From a checkpoint of a small sound classifier: width 192.
Rows from block 8 of a small sound classifier, named by matrix and row number. Rows with one number belong to one neuron. Each number is 50 + 10 x the weight over its row's rms, rounded and kept within 0 to 99. All counts start at 0.
After each neuron's rows are labels from the 100 clips, of 14976, where the neuron reaches its highest value: "lies over" is the class under the peak. Only what is clearly more common there than usual is listed. The data: short pieces for a synthesised band: melody, chords, bass and drums.
# fc1: MLP up (model.blocks.8.mlp.fc1.weight, 576x192), inputs 96-191
# fc2: MLP down (model.blocks.8.mlp.fc2.weight, 192x576, transposed), outputs 96-191

fc1.381:57 48 46 48 50 53 42 43 64 60 60 38 43 55 56 42 50 55 43 45 58 42 47 47 59 63 44 51 51 49 67 44 51 47 33 54 60 45 54 45 16 59 48 43 59 60 48 44 41 32 41 51 69 66 50 58 69 49 62 55 53 63 47 52 36 62 69 67 57 56 52 56 40 52 40 71 48 43 49 64 69 38 34 26 39 37 51 33 52 52 62 57 36 35 52 39
fc2.381:48 57 52 47 52 59 73 55 46 61 49 35 49 45 52 40 41 45 36 46 46 25 46 42 55 46 44 65 68 43 39 33 60 61 32 51 42 47 70 51 28 53 51 38 45 54 49 52 45 42 56 60 42 54 55 31 53 63 58 40 36 56 46 71 51 63 33 55 44 33 72 32 58 53 42 54 37 51 60 43 50 54 64 55 51 53 49 50 43 47 28 56 33 50 61 31
lies over: G# major chord; G# minor chord

fc1.371:42 51 48 44 64 72 47 57 60 42 33 62 49 63 49 43 71 41 46 52 50 60 47 49 64 45 42 60 45 51 65 60 41 36 44 43 44 58 41 47 29 36 45 38 55 50 78 69 44 59 51 44 56 67 27 46 53 56 54 67 54 45 37 45 45 48 62 48 61 62 51 61 48 61 61 55 44 45 46 62 59 43 60 64 56 41 40 33 36 35 57 41 46 50 58 51
fc2.371:48 53 58 47 59 54 64 34 43 67 60 40 51 46 45 43 50 50 50 56 57 45 46 58 50 72 46 62 46 41 49 62 56 61 40 46 56 42 54 52 49 48 55 38 37 54 57 60 43 41 47 44 46 69 58 54 40 51 44 44 45 51 43 52 44 42 49 55 57 37 33 45 63 49 48 64 60 33 47 38 62 59 53 34 60 37 58 47 55 49 54 60 29 36 41 43
lies over: C minor chord; G# major chord

fc1.509:47 66 55 30 42 45 28 52 65 39 58 55 51 55 67 44 64 62 47 52 55 62 62 49 55 51 45 39 34 55 54 50 45 40 48 47 51 55 39 41 59 41 60 46 57 44 51 47 49 58 53 51 64 61 33 58 55 48 58 62 59 44 48 37 30 59 78 51 70 61 33 63 43 51 50 69 39 49 43 58 65 39 40 68 37 43 39 53 47 43 69 50 47 61 55 51
fc2.509:59 61 46 64 54 46 68 58 37 56 45 65 63 34 43 53 41 43 49 63 50 49 63 45 53 45 56 58 49 41 45 52 58 46 42 35 62 43 58 51 62 43 31 45 36 44 49 60 37 51 52 65 42 53 50 38 44 57 41 46 44 44 71 58 49 48 27 41 33 48 39 34 44 47 50 54 56 46 44 34 49 60 64 52 69 58 45 64 36 58 37 39 48 44 62 59
lies over: G# major chord

fc1.396:43 53 67 43 49 49 55 60 69 36 43 52 37 70 59 32 73 61 43 34 34 51 54 51 68 48 39 55 39 66 67 49 44 48 49 49 48 49 43 41 44 45 61 58 63 64 58 54 52 49 67 45 58 40 42 37 54 61 57 52 52 63 36 39 44 70 56 52 58 54 66 44 45 47 54 56 43 51 49 57 64 44 55 55 41 49 30 31 28 46 62 39 48 23 58 43
fc2.396:58 49 37 55 34 55 50 52 43 42 52 41 64 44 31 73 43 44 81 45 58 55 53 52 38 55 76 42 59 43 45 42 43 38 63 49 50 41 59 31 36 66 67 44 48 61 52 39 40 43 46 62 60 42 53 50 48 45 56 49 52 51 63 42 52 56 53 59 35 45 66 59 53 43 56 37 36 37 58 32 34 53 47 47 41 58 43 37 51 74 35 59 51 52 44 36
lies over: C minor chord

fc1.494:55 43 52 64 42 64 59 60 56 43 32 53 48 57 61 46 51 64 50 48 54 62 65 59 48 49 41 64 45 59 59 52 41 34 51 40 47 55 38 36 36 54 38 45 55 50 62 66 56 44 54 62 50 44 28 43 52 65 49 49 40 39 36 41 40 59 50 57 49 55 42 69 41 53 67 59 56 45 45 50 53 46 60 50 38 38 33 47 68 29 53 28 51 59 37 48
fc2.494:47 74 49 48 44 48 60 46 38 47 58 57 47 43 43 51 43 57 75 78 52 49 62 36 55 62 47 55 39 39 55 56 53 48 45 43 50 44 54 52 49 43 53 40 43 51 34 51 38 38 36 53 58 66 50 45 58 77 50 44 48 60 73 55 60 43 46 47 50 46 58 39 55 67 43 54 55 62 45 49 38 60 46 45 37 44 29 46 51 23 46 61 45 48 54 42
lies over: G# major chord; F minor chord

fc1.79:50 48 52 60 42 69 46 49 55 40 47 70 43 44 66 43 44 45 48 46 51 65 64 58 50 49 43 40 52 57 47 67 43 44 50 60 45 49 44 40 53 56 48 36 65 38 44 41 61 52 53 62 55 65 34 35 61 62 45 62 67 33 64 44 39 44 46 31 58 73 50 66 53 58 51 53 38 63 42 55 52 53 40 51 27 50 40 51 55 58 52 55 54 63 47 49
fc2.79:52 73 48 54 43 32 57 58 28 43 35 61 54 43 45 34 57 56 44 84 39 60 52 39 59 46 47 71 40 54 59 42 59 58 48 49 67 55 53 59 56 50 44 49 54 59 51 60 43 54 44 52 47 52 32 43 51 49 44 50 53 50 58 34 46 60 55 40 46 46 58 47 39 43 53 44 51 68 43 47 54 58 47 61 52 58 55 42 24 34 49 55 37 36 40 37
lies over: F major chord

fc1.377:41 46 57 40 55 57 55 75 48 39 32 46 49 66 51 45 54 48 38 45 48 54 47 60 46 31 45 67 56 55 48 53 68 52 44 66 56 48 42 38 26 62 39 37 62 61 59 61 36 65 51 59 54 50 56 34 50 50 49 68 33 50 35 45 54 55 63 62 55 65 55 47 54 40 50 54 48 49 51 55 51 30 53 60 44 66 51 32 47 38 60 51 48 50 58 54
fc2.377:53 37 61 51 59 49 44 41 49 55 64 54 49 63 33 39 44 46 46 48 51 55 43 61 38 66 40 49 63 55 51 44 52 42 55 59 61 62 34 44 49 70 70 53 57 61 50 49 41 40 40 43 62 30 48 50 47 59 46 49 52 49 47 54 36 53 51 56 33 52 48 61 61 32 52 44 38 44 76 51 46 28 44 40 53 66 51 27 54 71 45 40 55 44 50 43
lies over: E major chord

fc1.435:58 50 50 44 51 53 35 49 69 55 44 42 49 59 55 50 69 59 45 43 53 57 54 60 51 57 45 47 40 56 60 51 44 33 56 51 55 50 42 46 56 36 53 62 55 51 61 55 51 55 54 50 61 53 45 61 69 49 58 57 50 34 36 53 55 51 61 57 58 60 42 67 24 57 72 64 43 37 48 68 49 27 42 59 26 41 46 40 58 50 61 32 64 50 49 61
fc2.435:60 60 40 67 43 58 64 34 43 65 75 53 65 27 50 38 32 49 45 55 63 35 54 38 45 60 42 47 51 37 34 54 52 51 52 34 45 39 59 53 64 41 53 45 31 44 38 47 61 44 52 61 46 55 63 38 50 68 49 42 47 47 76 59 60 52 31 49 45 48 52 38 51 57 43 54 37 40 49 41 45 63 47 41 63 38 50 57 47 68 33 55 51 53 54 51
lies over: C minor chord

fc1.301:42 50 38 67 47 52 58 63 56 45 46 65 23 52 56 38 38 40 47 55 56 69 59 37 57 49 37 52 54 67 57 59 41 43 56 38 48 52 62 41 61 40 47 62 50 47 43 44 62 37 69 48 32 74 49 63 51 58 49 55 50 40 49 33 51 46 52 37 49 57 49 45 48 50 54 43 52 54 54 40 61 57 66 40 26 39 50 38 44 46 33 43 56 50 44 44
fc2.301:48 44 37 48 48 49 31 60 48 39 53 56 49 49 52 40 49 40 33 42 46 65 55 64 42 51 43 59 67 61 52 48 52 43 61 58 49 57 52 34 38 74 52 38 71 69 67 47 47 48 54 57 61 59 43 51 51 46 49 65 60 37 50 42 24 50 78 54 50 57 49 67 60 38 49 57 48 51 48 45 60 57 43 44 50 54 58 43 51 42 52 69 45 43 49 40
lies over: F# minor chord

fc1.566:40 71 59 54 61 28 46 53 52 65 44 33 41 59 64 37 48 61 31 58 39 61 44 64 50 50 37 55 36 66 51 35 58 61 36 61 55 58 44 62 61 47 59 59 60 42 63 53 59 50 49 50 41 35 50 39 50 48 49 47 37 51 29 54 48 54 39 53 47 38 42 60 47 31 65 59 43 54 53 63 54 34 51 59 32 56 68 45 48 40 61 49 48 50 45 51
fc2.566:50 61 56 53 47 29 50 54 51 51 47 40 78 29 51 56 44 53 49 49 35 56 41 64 29 42 68 47 59 57 25 32 40 67 66 58 32 52 60 45 58 61 66 60 49 60 48 49 70 49 68 40 32 28 49 45 51 50 46 41 54 52 52 45 68 40 43 43 42 34 68 55 61 42 61 35 35 49 53 47 29 57 57 62 41 58 44 57 44 57 45 68 58 51 34 55
lies over: E minor chord

fc1.302:40 56 51 67 62 58 57 65 61 54 46 59 31 53 53 22 49 41 31 39 35 57 57 39 57 50 31 54 57 61 45 48 51 46 42 48 51 47 65 39 39 38 53 45 44 54 47 58 49 44 68 51 33 63 46 47 41 50 54 44 53 40 36 52 56 54 46 46 47 51 51 41 53 48 57 51 64 51 51 44 63 57 75 56 53 42 56 51 46 58 40 47 52 34 49 46
fc2.302:49 67 65 47 50 39 59 60 56 32 28 51 50 51 58 36 60 72 25 65 40 55 52 49 54 45 42 66 27 47 50 62 57 47 40 46 56 54 46 54 41 30 45 60 51 47 55 56 45 64 46 56 42 54 36 36 59 47 51 44 48 52 35 42 49 50 54 46 65 67 36 43 37 54 50 56 58 55 38 62 56 35 58 71 57 65 51 59 46 32 62 51 48 44 47 66
lies over: F# minor chord

fc1.140:41 47 71 45 60 51 39 49 64 49 63 75 43 63 66 40 72 33 43 42 48 67 58 54 45 49 36 44 49 67 52 66 66 56 56 69 41 51 42 49 44 51 46 60 64 67 56 51 58 57 59 44 53 67 36 48 46 65 44 53 52 35 40 37 46 37 68 35 72 61 31 48 51 37 50 59 56 67 41 70 64 41 55 48 38 48 39 44 41 46 60 58 49 34 37 53
fc2.140:28 52 62 34 59 61 49 65 55 49 54 59 43 81 39 52 52 35 51 51 56 50 44 48 51 45 42 50 60 64 55 53 64 52 51 46 54 72 55 53 47 33 43 65 49 44 54 55 42 54 57 30 54 49 59 63 40 49 47 59 31 51 52 61 67 37 50 48 46 52 50 39 53 46 69 32 55 49 64 46 49 36 70 60 45 51 42 27 41 54 40 31 56 43 60 55
lies over: E minor chord

fc1.340:46 41 66 35 50 72 48 64 66 48 52 58 35 63 52 23 59 40 31 41 48 64 71 50 69 45 20 54 47 64 69 47 47 43 45 61 54 55 50 38 37 41 41 41 62 63 56 55 39 46 50 53 63 70 37 49 40 45 60 47 65 39 37 52 43 66 55 56 62 48 54 42 45 64 56 72 56 51 40 50 79 50 53 58 52 40 40 52 53 30 58 44 48 30 62 42
fc2.340:44 48 36 59 52 46 40 46 61 43 59 37 76 45 51 63 62 49 57 39 49 56 37 50 32 44 75 50 65 43 32 50 45 41 48 41 56 46 41 38 37 66 57 69 45 56 49 54 69 66 52 55 45 29 44 48 47 33 47 60 49 58 43 34 55 44 53 46 59 57 52 70 46 28 62 56 53 33 43 55 40 42 57 53 57 55 56 44 47 70 53 60 48 50 30 64
lies over: G# major chord

fc1.303:58 60 50 50 38 65 55 58 62 36 41 63 55 41 71 44 57 59 46 47 52 59 78 42 55 42 43 43 34 49 46 66 44 34 46 36 38 50 43 32 58 44 53 48 47 45 42 44 51 60 57 61 54 56 31 44 52 66 55 53 59 42 54 38 38 56 60 36 68 63 34 62 42 59 53 71 45 46 26 48 58 49 54 67 42 51 31 70 47 43 60 46 46 66 53 57
fc2.303:45 70 59 48 64 43 70 51 37 55 38 52 57 34 53 35 41 65 42 64 37 43 42 58 55 57 43 67 36 48 42 54 49 67 21 54 60 50 54 54 51 50 47 36 49 49 49 59 51 50 45 66 38 46 48 28 45 56 38 51 41 63 56 50 45 52 38 42 38 52 46 30 62 45 48 52 47 54 44 40 52 50 56 55 64 66 49 51 44 51 49 44 27 46 63 49
lies over: C minor chord; F major chord

fc1.92:47 60 48 38 50 35 61 54 58 52 57 41 40 63 44 46 64 59 43 55 54 51 50 55 58 59 46 48 46 55 69 35 52 51 43 55 72 48 39 43 55 32 55 68 46 47 60 56 49 57 49 48 62 47 49 56 40 38 56 41 48 60 31 35 38 69 53 60 51 47 48 56 25 41 68 55 45 40 58 54 65 44 59 48 37 48 56 40 40 50 54 32 41 39 50 40
fc2.92:43 51 46 56 55 40 40 46 57 53 64 52 56 49 39 70 54 44 76 58 44 55 34 46 49 53 67 39 65 43 46 48 49 50 60 45 65 57 75 49 42 54 70 49 43 67 39 47 46 42 41 40 47 50 45 62 67 41 44 64 50 52 73 46 54 49 57 48 42 55 61 53 76 51 53 31 56 31 62 57 30 44 53 48 51 42 47 36 44 76 41 68 50 53 44 53
lies over: E major chord

fc1.208:44 52 71 41 71 46 39 43 70 66 62 50 45 68 56 47 64 53 45 43 47 56 42 54 54 57 38 41 53 67 51 46 56 45 39 59 61 45 47 56 52 38 65 61 64 65 44 52 53 52 54 45 59 46 36 51 60 48 60 52 52 49 46 51 46 49 52 46 58 58 44 43 41 42 59 53 48 43 62 76 50 25 57 56 45 51 48 35 46 67 56 40 51 21 51 53
fc2.208:59 44 31 62 51 61 51 35 46 67 62 58 59 45 41 46 44 34 45 47 67 46 56 50 33 56 43 45 56 44 38 50 57 54 54 38 51 37 53 54 66 47 27 43 32 36 48 60 52 58 47 60 46 47 59 49 47 51 37 49 37 31 50 60 63 43 34 45 39 50 41 63 51 48 53 55 40 33 47 52 60 48 54 43 50 28 55 60 50 71 33 43 55 69 47 61
lies over: E minor chord; G major chord

fc1.169:48 54 66 51 67 45 43 43 69 56 65 50 38 71 60 46 63 51 42 38 53 51 44 55 56 52 42 43 56 61 55 49 59 50 42 67 58 45 53 57 47 46 59 68 65 67 50 44 51 54 60 38 60 51 42 51 64 48 60 49 50 49 48 50 48 51 61 51 61 60 50 45 34 41 56 57 45 45 59 77 55 28 54 53 39 53 50 36 35 63 62 50 55 16 48 53
fc2.169:59 47 37 55 51 66 51 49 48 56 58 58 55 49 36 44 49 30 45 51 70 52 63 46 38 58 40 47 57 42 40 60 62 49 48 42 46 35 45 53 52 38 29 44 34 32 46 62 46 65 42 56 50 59 51 52 48 57 42 45 40 23 44 58 66 39 40 48 46 49 42 60 49 61 57 57 40 37 52 58 60 41 59 54 43 25 55 57 52 61 41 48 60 70 42 57
lies over: E minor chord; D# major chord

fc1.403:47 43 55 53 47 53 53 63 46 50 36 71 31 55 65 15 56 43 23 53 40 75 70 51 53 40 14 60 59 59 52 59 52 47 58 61 50 49 56 39 53 52 27 43 62 51 53 56 46 58 55 68 42 58 45 40 46 53 41 51 60 26 37 43 54 46 47 36 46 59 40 52 48 43 46 58 52 70 41 50 81 51 55 54 37 51 56 56 61 37 41 45 53 57 46 44
fc2.403:52 48 55 62 37 60 53 63 59 37 40 45 61 33 63 59 34 58 46 38 49 62 52 48 36 31 57 44 51 54 35 75 50 44 59 58 26 56 62 30 33 63 44 56 58 51 40 39 61 53 55 63 40 52 55 39 62 67 44 55 47 51 53 44 56 35 60 33 62 70 45 46 47 56 40 63 51 49 26 58 37 43 50 56 52 57 39 63 58 45 56 55 55 52 38 67
lies over: F major chord

fc1.530:33 34 52 47 46 61 58 65 49 52 47 64 39 66 68 46 65 70 39 51 44 54 57 42 60 41 39 62 49 54 54 75 54 38 55 43 56 49 56 52 42 49 38 44 55 50 45 61 51 56 59 69 42 58 52 61 66 61 37 74 46 46 43 38 62 52 57 49 60 74 50 37 45 45 47 52 55 58 50 58 49 41 40 39 52 53 44 27 62 47 51 36 49 56 56 59
fc2.530:39 70 46 62 53 48 60 54 51 34 49 51 56 46 41 58 29 50 60 54 58 63 49 54 28 50 64 40 45 54 35 56 50 60 31 43 46 57 43 39 45 50 60 47 51 48 42 30 60 58 51 52 54 39 42 28 42 63 43 49 42 58 66 41 49 46 44 41 39 51 50 58 63 45 54 33 41 51 41 35 43 52 62 54 41 68 40 48 34 62 52 60 47 47 45 53
lies over: F major chord

fc1.24:47 46 57 34 59 39 56 51 44 60 54 36 40 63 45 41 53 46 36 41 55 50 45 62 54 45 38 61 49 53 57 40 74 66 32 74 60 47 55 57 39 65 42 38 55 42 49 56 35 52 41 52 61 64 58 44 68 47 49 56 33 55 28 58 41 45 60 66 57 35 53 51 55 32 47 66 60 41 52 61 59 35 44 45 53 49 59 34 45 47 58 60 35 36 50 46
fc2.24:66 44 52 41 48 40 48 44 46 57 61 48 64 43 53 65 54 61 61 52 52 52 56 49 43 47 63 42 51 57 48 49 38 44 68 57 53 28 29 46 74 46 57 62 60 53 53 59 50 65 40 50 57 31 44 48 35 53 51 39 73 39 43 43 45 53 50 60 53 39 50 58 28 56 48 61 43 51 47 62 48 47 34 44 61 43 48 55 72 46 75 36 59 57 47 50
lies over: D# major chord

fc1.487:39 37 72 54 66 56 45 41 62 66 62 62 46 63 68 47 70 51 50 49 51 57 41 53 58 54 40 46 45 54 53 69 49 58 47 69 48 55 44 65 57 53 57 64 61 55 55 60 62 43 43 39 34 59 31 47 59 62 45 51 57 39 42 41 24 42 50 39 65 56 48 42 53 41 49 58 49 62 53 77 49 38 49 45 54 43 49 37 51 49 60 42 34 35 44 50
fc2.487:48 45 40 58 45 68 32 53 59 53 53 54 28 64 56 19 56 37 24 39 44 51 51 50 55 44 18 44 65 59 55 49 54 37 56 50 51 49 50 52 36 52 31 59 64 51 57 37 47 59 54 55 51 50 57 61 50 47 51 64 51 46 53 58 62 48 54 44 52 69 48 71 47 46 66 53 41 43 52 60 69 54 49 37 35 44 65 40 50 60 49 50 59 58 54 45
lies over: E minor chord; G major chord

fc1.87:65 46 51 58 42 39 46 58 56 41 26 62 51 49 49 45 61 53 45 61 45 61 68 45 46 40 45 53 49 51 58 40 46 47 63 45 51 39 39 52 70 35 36 70 44 45 61 50 50 61 66 48 54 42 55 54 39 40 50 34 49 48 45 41 58 61 46 49 48 44 28 57 29 48 59 50 62 56 34 47 65 59 63 62 43 49 35 77 43 28 49 42 62 38 42 53
fc2.87:57 39 40 53 55 38 58 40 59 45 50 51 35 63 58 50 61 64 63 48 65 41 53 38 68 54 48 51 46 32 65 47 40 52 41 42 69 43 41 71 55 50 52 61 45 44 31 56 47 58 51 41 56 53 47 62 74 48 58 44 43 50 52 45 43 68 41 63 56 53 60 49 37 50 41 56 47 42 71 65 52 32 42 54 48 47 45 40 43 49 51 43 55 52 53 56
lies over: C# major chord

fc1.217:62 34 45 58 59 46 59 36 48 77 40 41 37 44 50 37 58 48 39 48 53 42 44 52 71 53 40 61 42 42 53 49 53 64 42 61 63 51 68 65 55 53 34 45 48 45 43 65 42 46 44 44 48 58 55 55 68 30 56 40 52 51 33 57 44 62 40 62 60 40 62 50 46 57 34 68 52 44 54 69 62 47 45 49 58 30 77 66 45 47 46 55 45 47 57 48
fc2.217:48 36 39 41 46 38 30 65 40 41 48 46 39 72 50 40 49 49 38 53 52 55 57 41 44 32 36 55 55 66 64 44 61 45 54 59 57 44 40 42 44 59 37 59 64 51 58 51 40 61 49 59 61 43 57 54 45 33 54 51 58 49 30 54 47 46 57 63 49 43 49 58 47 39 37 51 49 68 52 52 71 46 38 48 45 52 67 48 71 27 55 62 60 50 38 38
lies over: D# major chord

fc1.220:66 36 58 66 50 71 66 60 48 51 37 60 42 40 55 29 41 50 34 43 50 57 69 46 53 35 27 63 41 44 42 73 55 53 52 60 37 53 60 47 51 59 29 42 56 70 44 64 41 53 55 67 45 68 48 34 64 66 49 42 53 27 49 47 46 51 42 41 53 62 56 42 44 59 43 66 58 49 28 51 55 47 61 61 55 56 48 66 52 41 48 46 45 49 58 58
fc2.220:57 51 49 45 60 42 59 52 53 59 50 51 53 47 49 57 54 50 50 55 50 36 47 25 64 41 53 57 43 44 50 36 57 58 32 37 43 43 74 66 57 46 45 41 45 53 24 60 46 53 59 49 43 53 46 51 76 54 56 52 37 54 58 51 50 57 38 54 49 38 68 31 56 49 33 46 51 50 53 56 40 43 52 63 57 53 49 47 37 52 38 47 47 50 64 48
lies over: F major chord

fc1.71:58 35 42 51 52 69 48 59 48 59 57 73 40 60 48 40 46 23 50 51 58 52 64 37 53 64 41 59 62 53 65 48 48 46 64 47 44 43 62 36 48 49 36 47 41 61 51 53 41 47 63 50 53 83 67 61 39 54 50 39 58 31 52 45 56 53 53 48 49 61 45 39 39 54 43 56 50 48 47 38 73 64 68 41 51 38 48 51 48 44 34 34 41 37 58 36
fc2.71:40 65 76 32 57 40 49 42 53 44 53 43 55 49 42 66 56 39 74 59 47 49 40 63 47 47 57 41 37 50 44 50 53 70 47 72 39 51 43 65 54 51 69 49 59 53 52 49 60 47 43 24 45 42 42 33 44 52 51 46 44 58 43 51 59 43 48 39 48 22 71 38 65 54 52 43 49 68 55 58 40 47 56 67 43 49 35 48 42 46 54 63 51 37 53 41
lies over: F# minor chord

fc1.349:46 48 65 50 69 52 34 48 71 70 62 47 48 68 57 49 63 52 44 39 46 58 42 61 49 63 39 41 52 71 54 43 52 38 45 59 59 46 50 51 45 41 58 58 62 66 57 57 56 41 53 46 52 47 35 56 61 46 58 53 48 38 36 59 57 45 53 53 52 58 43 58 39 44 66 55 50 37 61 73 48 23 55 51 36 44 49 31 62 65 59 32 54 32 42 56
fc2.349:57 52 37 58 51 65 47 28 51 75 77 56 63 40 48 45 43 37 50 52 69 41 57 48 34 65 42 39 49 43 41 50 59 52 49 44 46 38 55 59 62 42 37 39 32 40 42 52 57 50 38 59 53 52 58 47 48 57 49 43 41 40 59 66 67 45 39 46 39 46 41 54 49 61 50 55 38 40 47 55 61 55 47 37 49 18 52 60 54 66 34 46 49 66 53 55
lies over: E minor chord; G major chord

fc1.502:50 41 48 63 46 55 52 67 57 53 40 59 34 53 56 35 47 40 34 46 38 59 73 47 54 50 33 62 50 56 55 47 65 47 49 49 49 60 68 35 39 36 29 52 50 46 47 46 41 45 70 56 54 72 61 56 48 59 58 33 43 35 46 58 68 45 46 52 50 57 43 45 39 58 50 61 57 58 33 46 62 61 64 45 30 40 45 56 50 43 44 54 64 40 40 49
fc2.502:64 57 41 44 32 38 40 55 49 37 52 59 37 54 40 29 61 63 34 39 48 71 74 44 66 54 33 45 38 65 70 41 35 32 60 49 45 44 41 48 81 46 56 49 67 50 43 47 44 59 54 67 60 49 35 53 64 54 60 48 64 32 41 33 42 62 56 43 55 38 53 59 33 46 62 51 51 54 46 46 59 59 40 46 39 61 45 46 57 50 56 38 63 47 49 31
lies over: C# major chord

fc1.317:54 41 41 58 43 55 56 59 42 46 43 65 33 49 66 23 51 43 27 47 47 59 66 42 62 43 17 60 61 53 51 55 47 53 56 68 47 46 54 47 45 71 28 46 60 56 46 58 56 48 54 76 48 71 46 42 60 52 48 56 66 31 48 43 36 52 50 47 48 54 57 60 46 35 43 63 50 67 46 57 80 50 43 48 48 49 56 54 65 32 43 49 47 55 45 32
fc2.317:48 53 37 68 54 61 56 61 69 36 52 47 61 33 55 56 44 44 42 42 61 58 49 38 41 43 66 40 65 34 30 58 45 40 49 29 44 62 64 31 34 49 56 53 35 53 30 42 58 51 62 56 44 57 44 49 63 59 57 61 53 46 60 41 55 46 57 41 53 60 50 55 62 64 42 44 63 36 46 50 45 51 65 54 55 41 40 55 45 58 46 69 53 53 35 71
lies over: F major chord

fc1.253:44 54 55 52 50 42 44 66 53 55 43 57 32 63 73 19 54 59 27 58 37 51 53 49 69 39 24 62 36 61 48 41 60 54 41 58 60 53 47 56 44 50 49 35 61 50 55 55 50 56 57 71 43 34 53 25 49 37 58 52 48 53 27 57 47 70 48 54 51 56 46 44 46 25 47 59 56 71 50 54 66 45 53 57 51 58 60 47 58 33 44 43 48 47 63 35
fc2.253:66 45 51 48 42 52 39 44 57 55 47 51 37 43 64 37 49 64 37 43 54 40 56 39 53 41 30 39 42 48 50 58 45 45 58 54 38 40 46 61 61 48 36 51 61 30 29 45 50 53 39 63 52 53 49 44 73 56 61 53 53 53 41 58 53 44 43 44 57 57 46 50 35 62 28 69 51 66 37 68 62 55 31 56 45 41 60 77 73 34 47 43 57 69 57 53
lies over: E major chord

fc1.540:61 51 56 57 41 51 56 61 44 45 30 65 29 46 57 10 52 47 28 45 42 64 69 55 53 40 15 60 52 61 51 59 43 53 58 68 46 49 50 38 59 59 33 43 57 57 49 57 53 52 58 72 42 55 51 26 48 59 43 42 60 39 49 41 52 56 47 35 41 58 46 52 45 44 44 56 45 65 36 47 82 60 56 54 40 57 56 57 58 41 41 42 53 52 47 35
fc2.540:47 47 48 64 40 61 55 54 62 50 50 45 69 28 69 51 32 63 36 36 41 51 48 45 36 39 58 42 52 43 28 68 53 36 58 43 38 63 60 33 40 50 50 48 50 39 39 41 65 46 59 72 34 44 58 43 62 65 47 54 47 51 53 51 60 37 47 38 56 68 38 47 47 56 38 51 51 51 38 55 35 48 43 43 62 51 42 65 60 57 52 55 66 71 38 69
lies over: F major chord

fc1.155:58 45 55 47 59 42 41 57 62 41 29 56 41 69 52 34 70 55 42 52 46 53 56 56 64 36 34 62 45 56 68 45 48 43 46 52 49 43 45 52 51 47 43 56 51 44 63 64 36 60 50 42 66 60 40 46 59 48 59 47 53 47 36 48 40 55 59 61 63 44 40 64 37 50 56 65 56 43 36 60 80 38 59 68 52 41 32 57 43 30 59 43 52 36 53 48
fc2.155:41 38 44 53 65 63 69 28 51 60 60 43 45 54 51 52 59 50 59 51 69 38 43 39 63 62 48 57 51 29 51 62 33 47 29 40 62 45 42 58 41 54 55 46 32 46 40 71 61 51 43 53 52 52 43 49 59 66 48 56 51 52 39 53 37 60 41 61 59 49 53 47 56 55 40 62 63 30 58 66 46 43 51 43 71 33 46 34 54 48 48 45 35 48 49 54
lies over: C minor chord

fc1.538:46 47 60 51 55 60 57 58 34 51 40 60 40 62 50 47 41 38 44 46 46 68 54 71 45 51 45 50 49 69 59 44 50 58 63 78 40 44 34 46 64 61 49 43 57 33 74 52 57 52 52 54 39 44 45 33 31 48 48 43 53 32 38 45 41 47 42 43 37 46 56 63 49 36 65 45 33 63 60 39 46 52 58 58 35 61 50 46 57 46 41 35 55 49 47 39
fc2.538:41 65 48 37 44 44 55 49 36 50 50 54 51 67 51 54 60 54 67 67 47 52 55 43 67 57 50 60 48 53 56 43 37 43 53 51 61 54 31 46 55 37 60 41 39 61 59 68 55 57 43 55 48 37 39 44 31 45 48 40 67 48 34 36 48 57 47 51 47 36 60 55 45 51 59 38 40 57 50 51 61 56 50 45 54 39 59 40 53 35 53 40 43 41 52 33
lies over: E minor chord

fc1.240:43 69 58 41 52 47 50 76 45 48 46 45 33 73 44 42 48 64 32 52 46 54 47 58 49 59 39 55 46 61 76 33 63 46 39 61 52 51 44 46 43 41 41 48 53 29 65 49 37 53 51 68 61 49 50 47 41 37 53 47 32 55 38 55 53 59 48 64 38 51 43 64 39 36 69 48 50 55 58 46 55 40 52 48 32 61 45 36 61 46 43 29 53 53 59 37
fc2.240:50 47 48 49 56 53 47 59 40 41 40 64 52 71 32 53 47 42 55 61 52 53 46 47 62 58 47 56 60 47 48 50 36 42 55 52 72 59 45 48 55 53 62 48 41 58 43 61 31 47 29 42 62 43 54 63 52 42 49 49 59 39 64 55 55 40 52 65 40 70 50 41 59 52 52 40 46 32 66 47 34 24 63 59 59 64 65 36 65 56 45 42 67 54 67 58
lies over: E major chord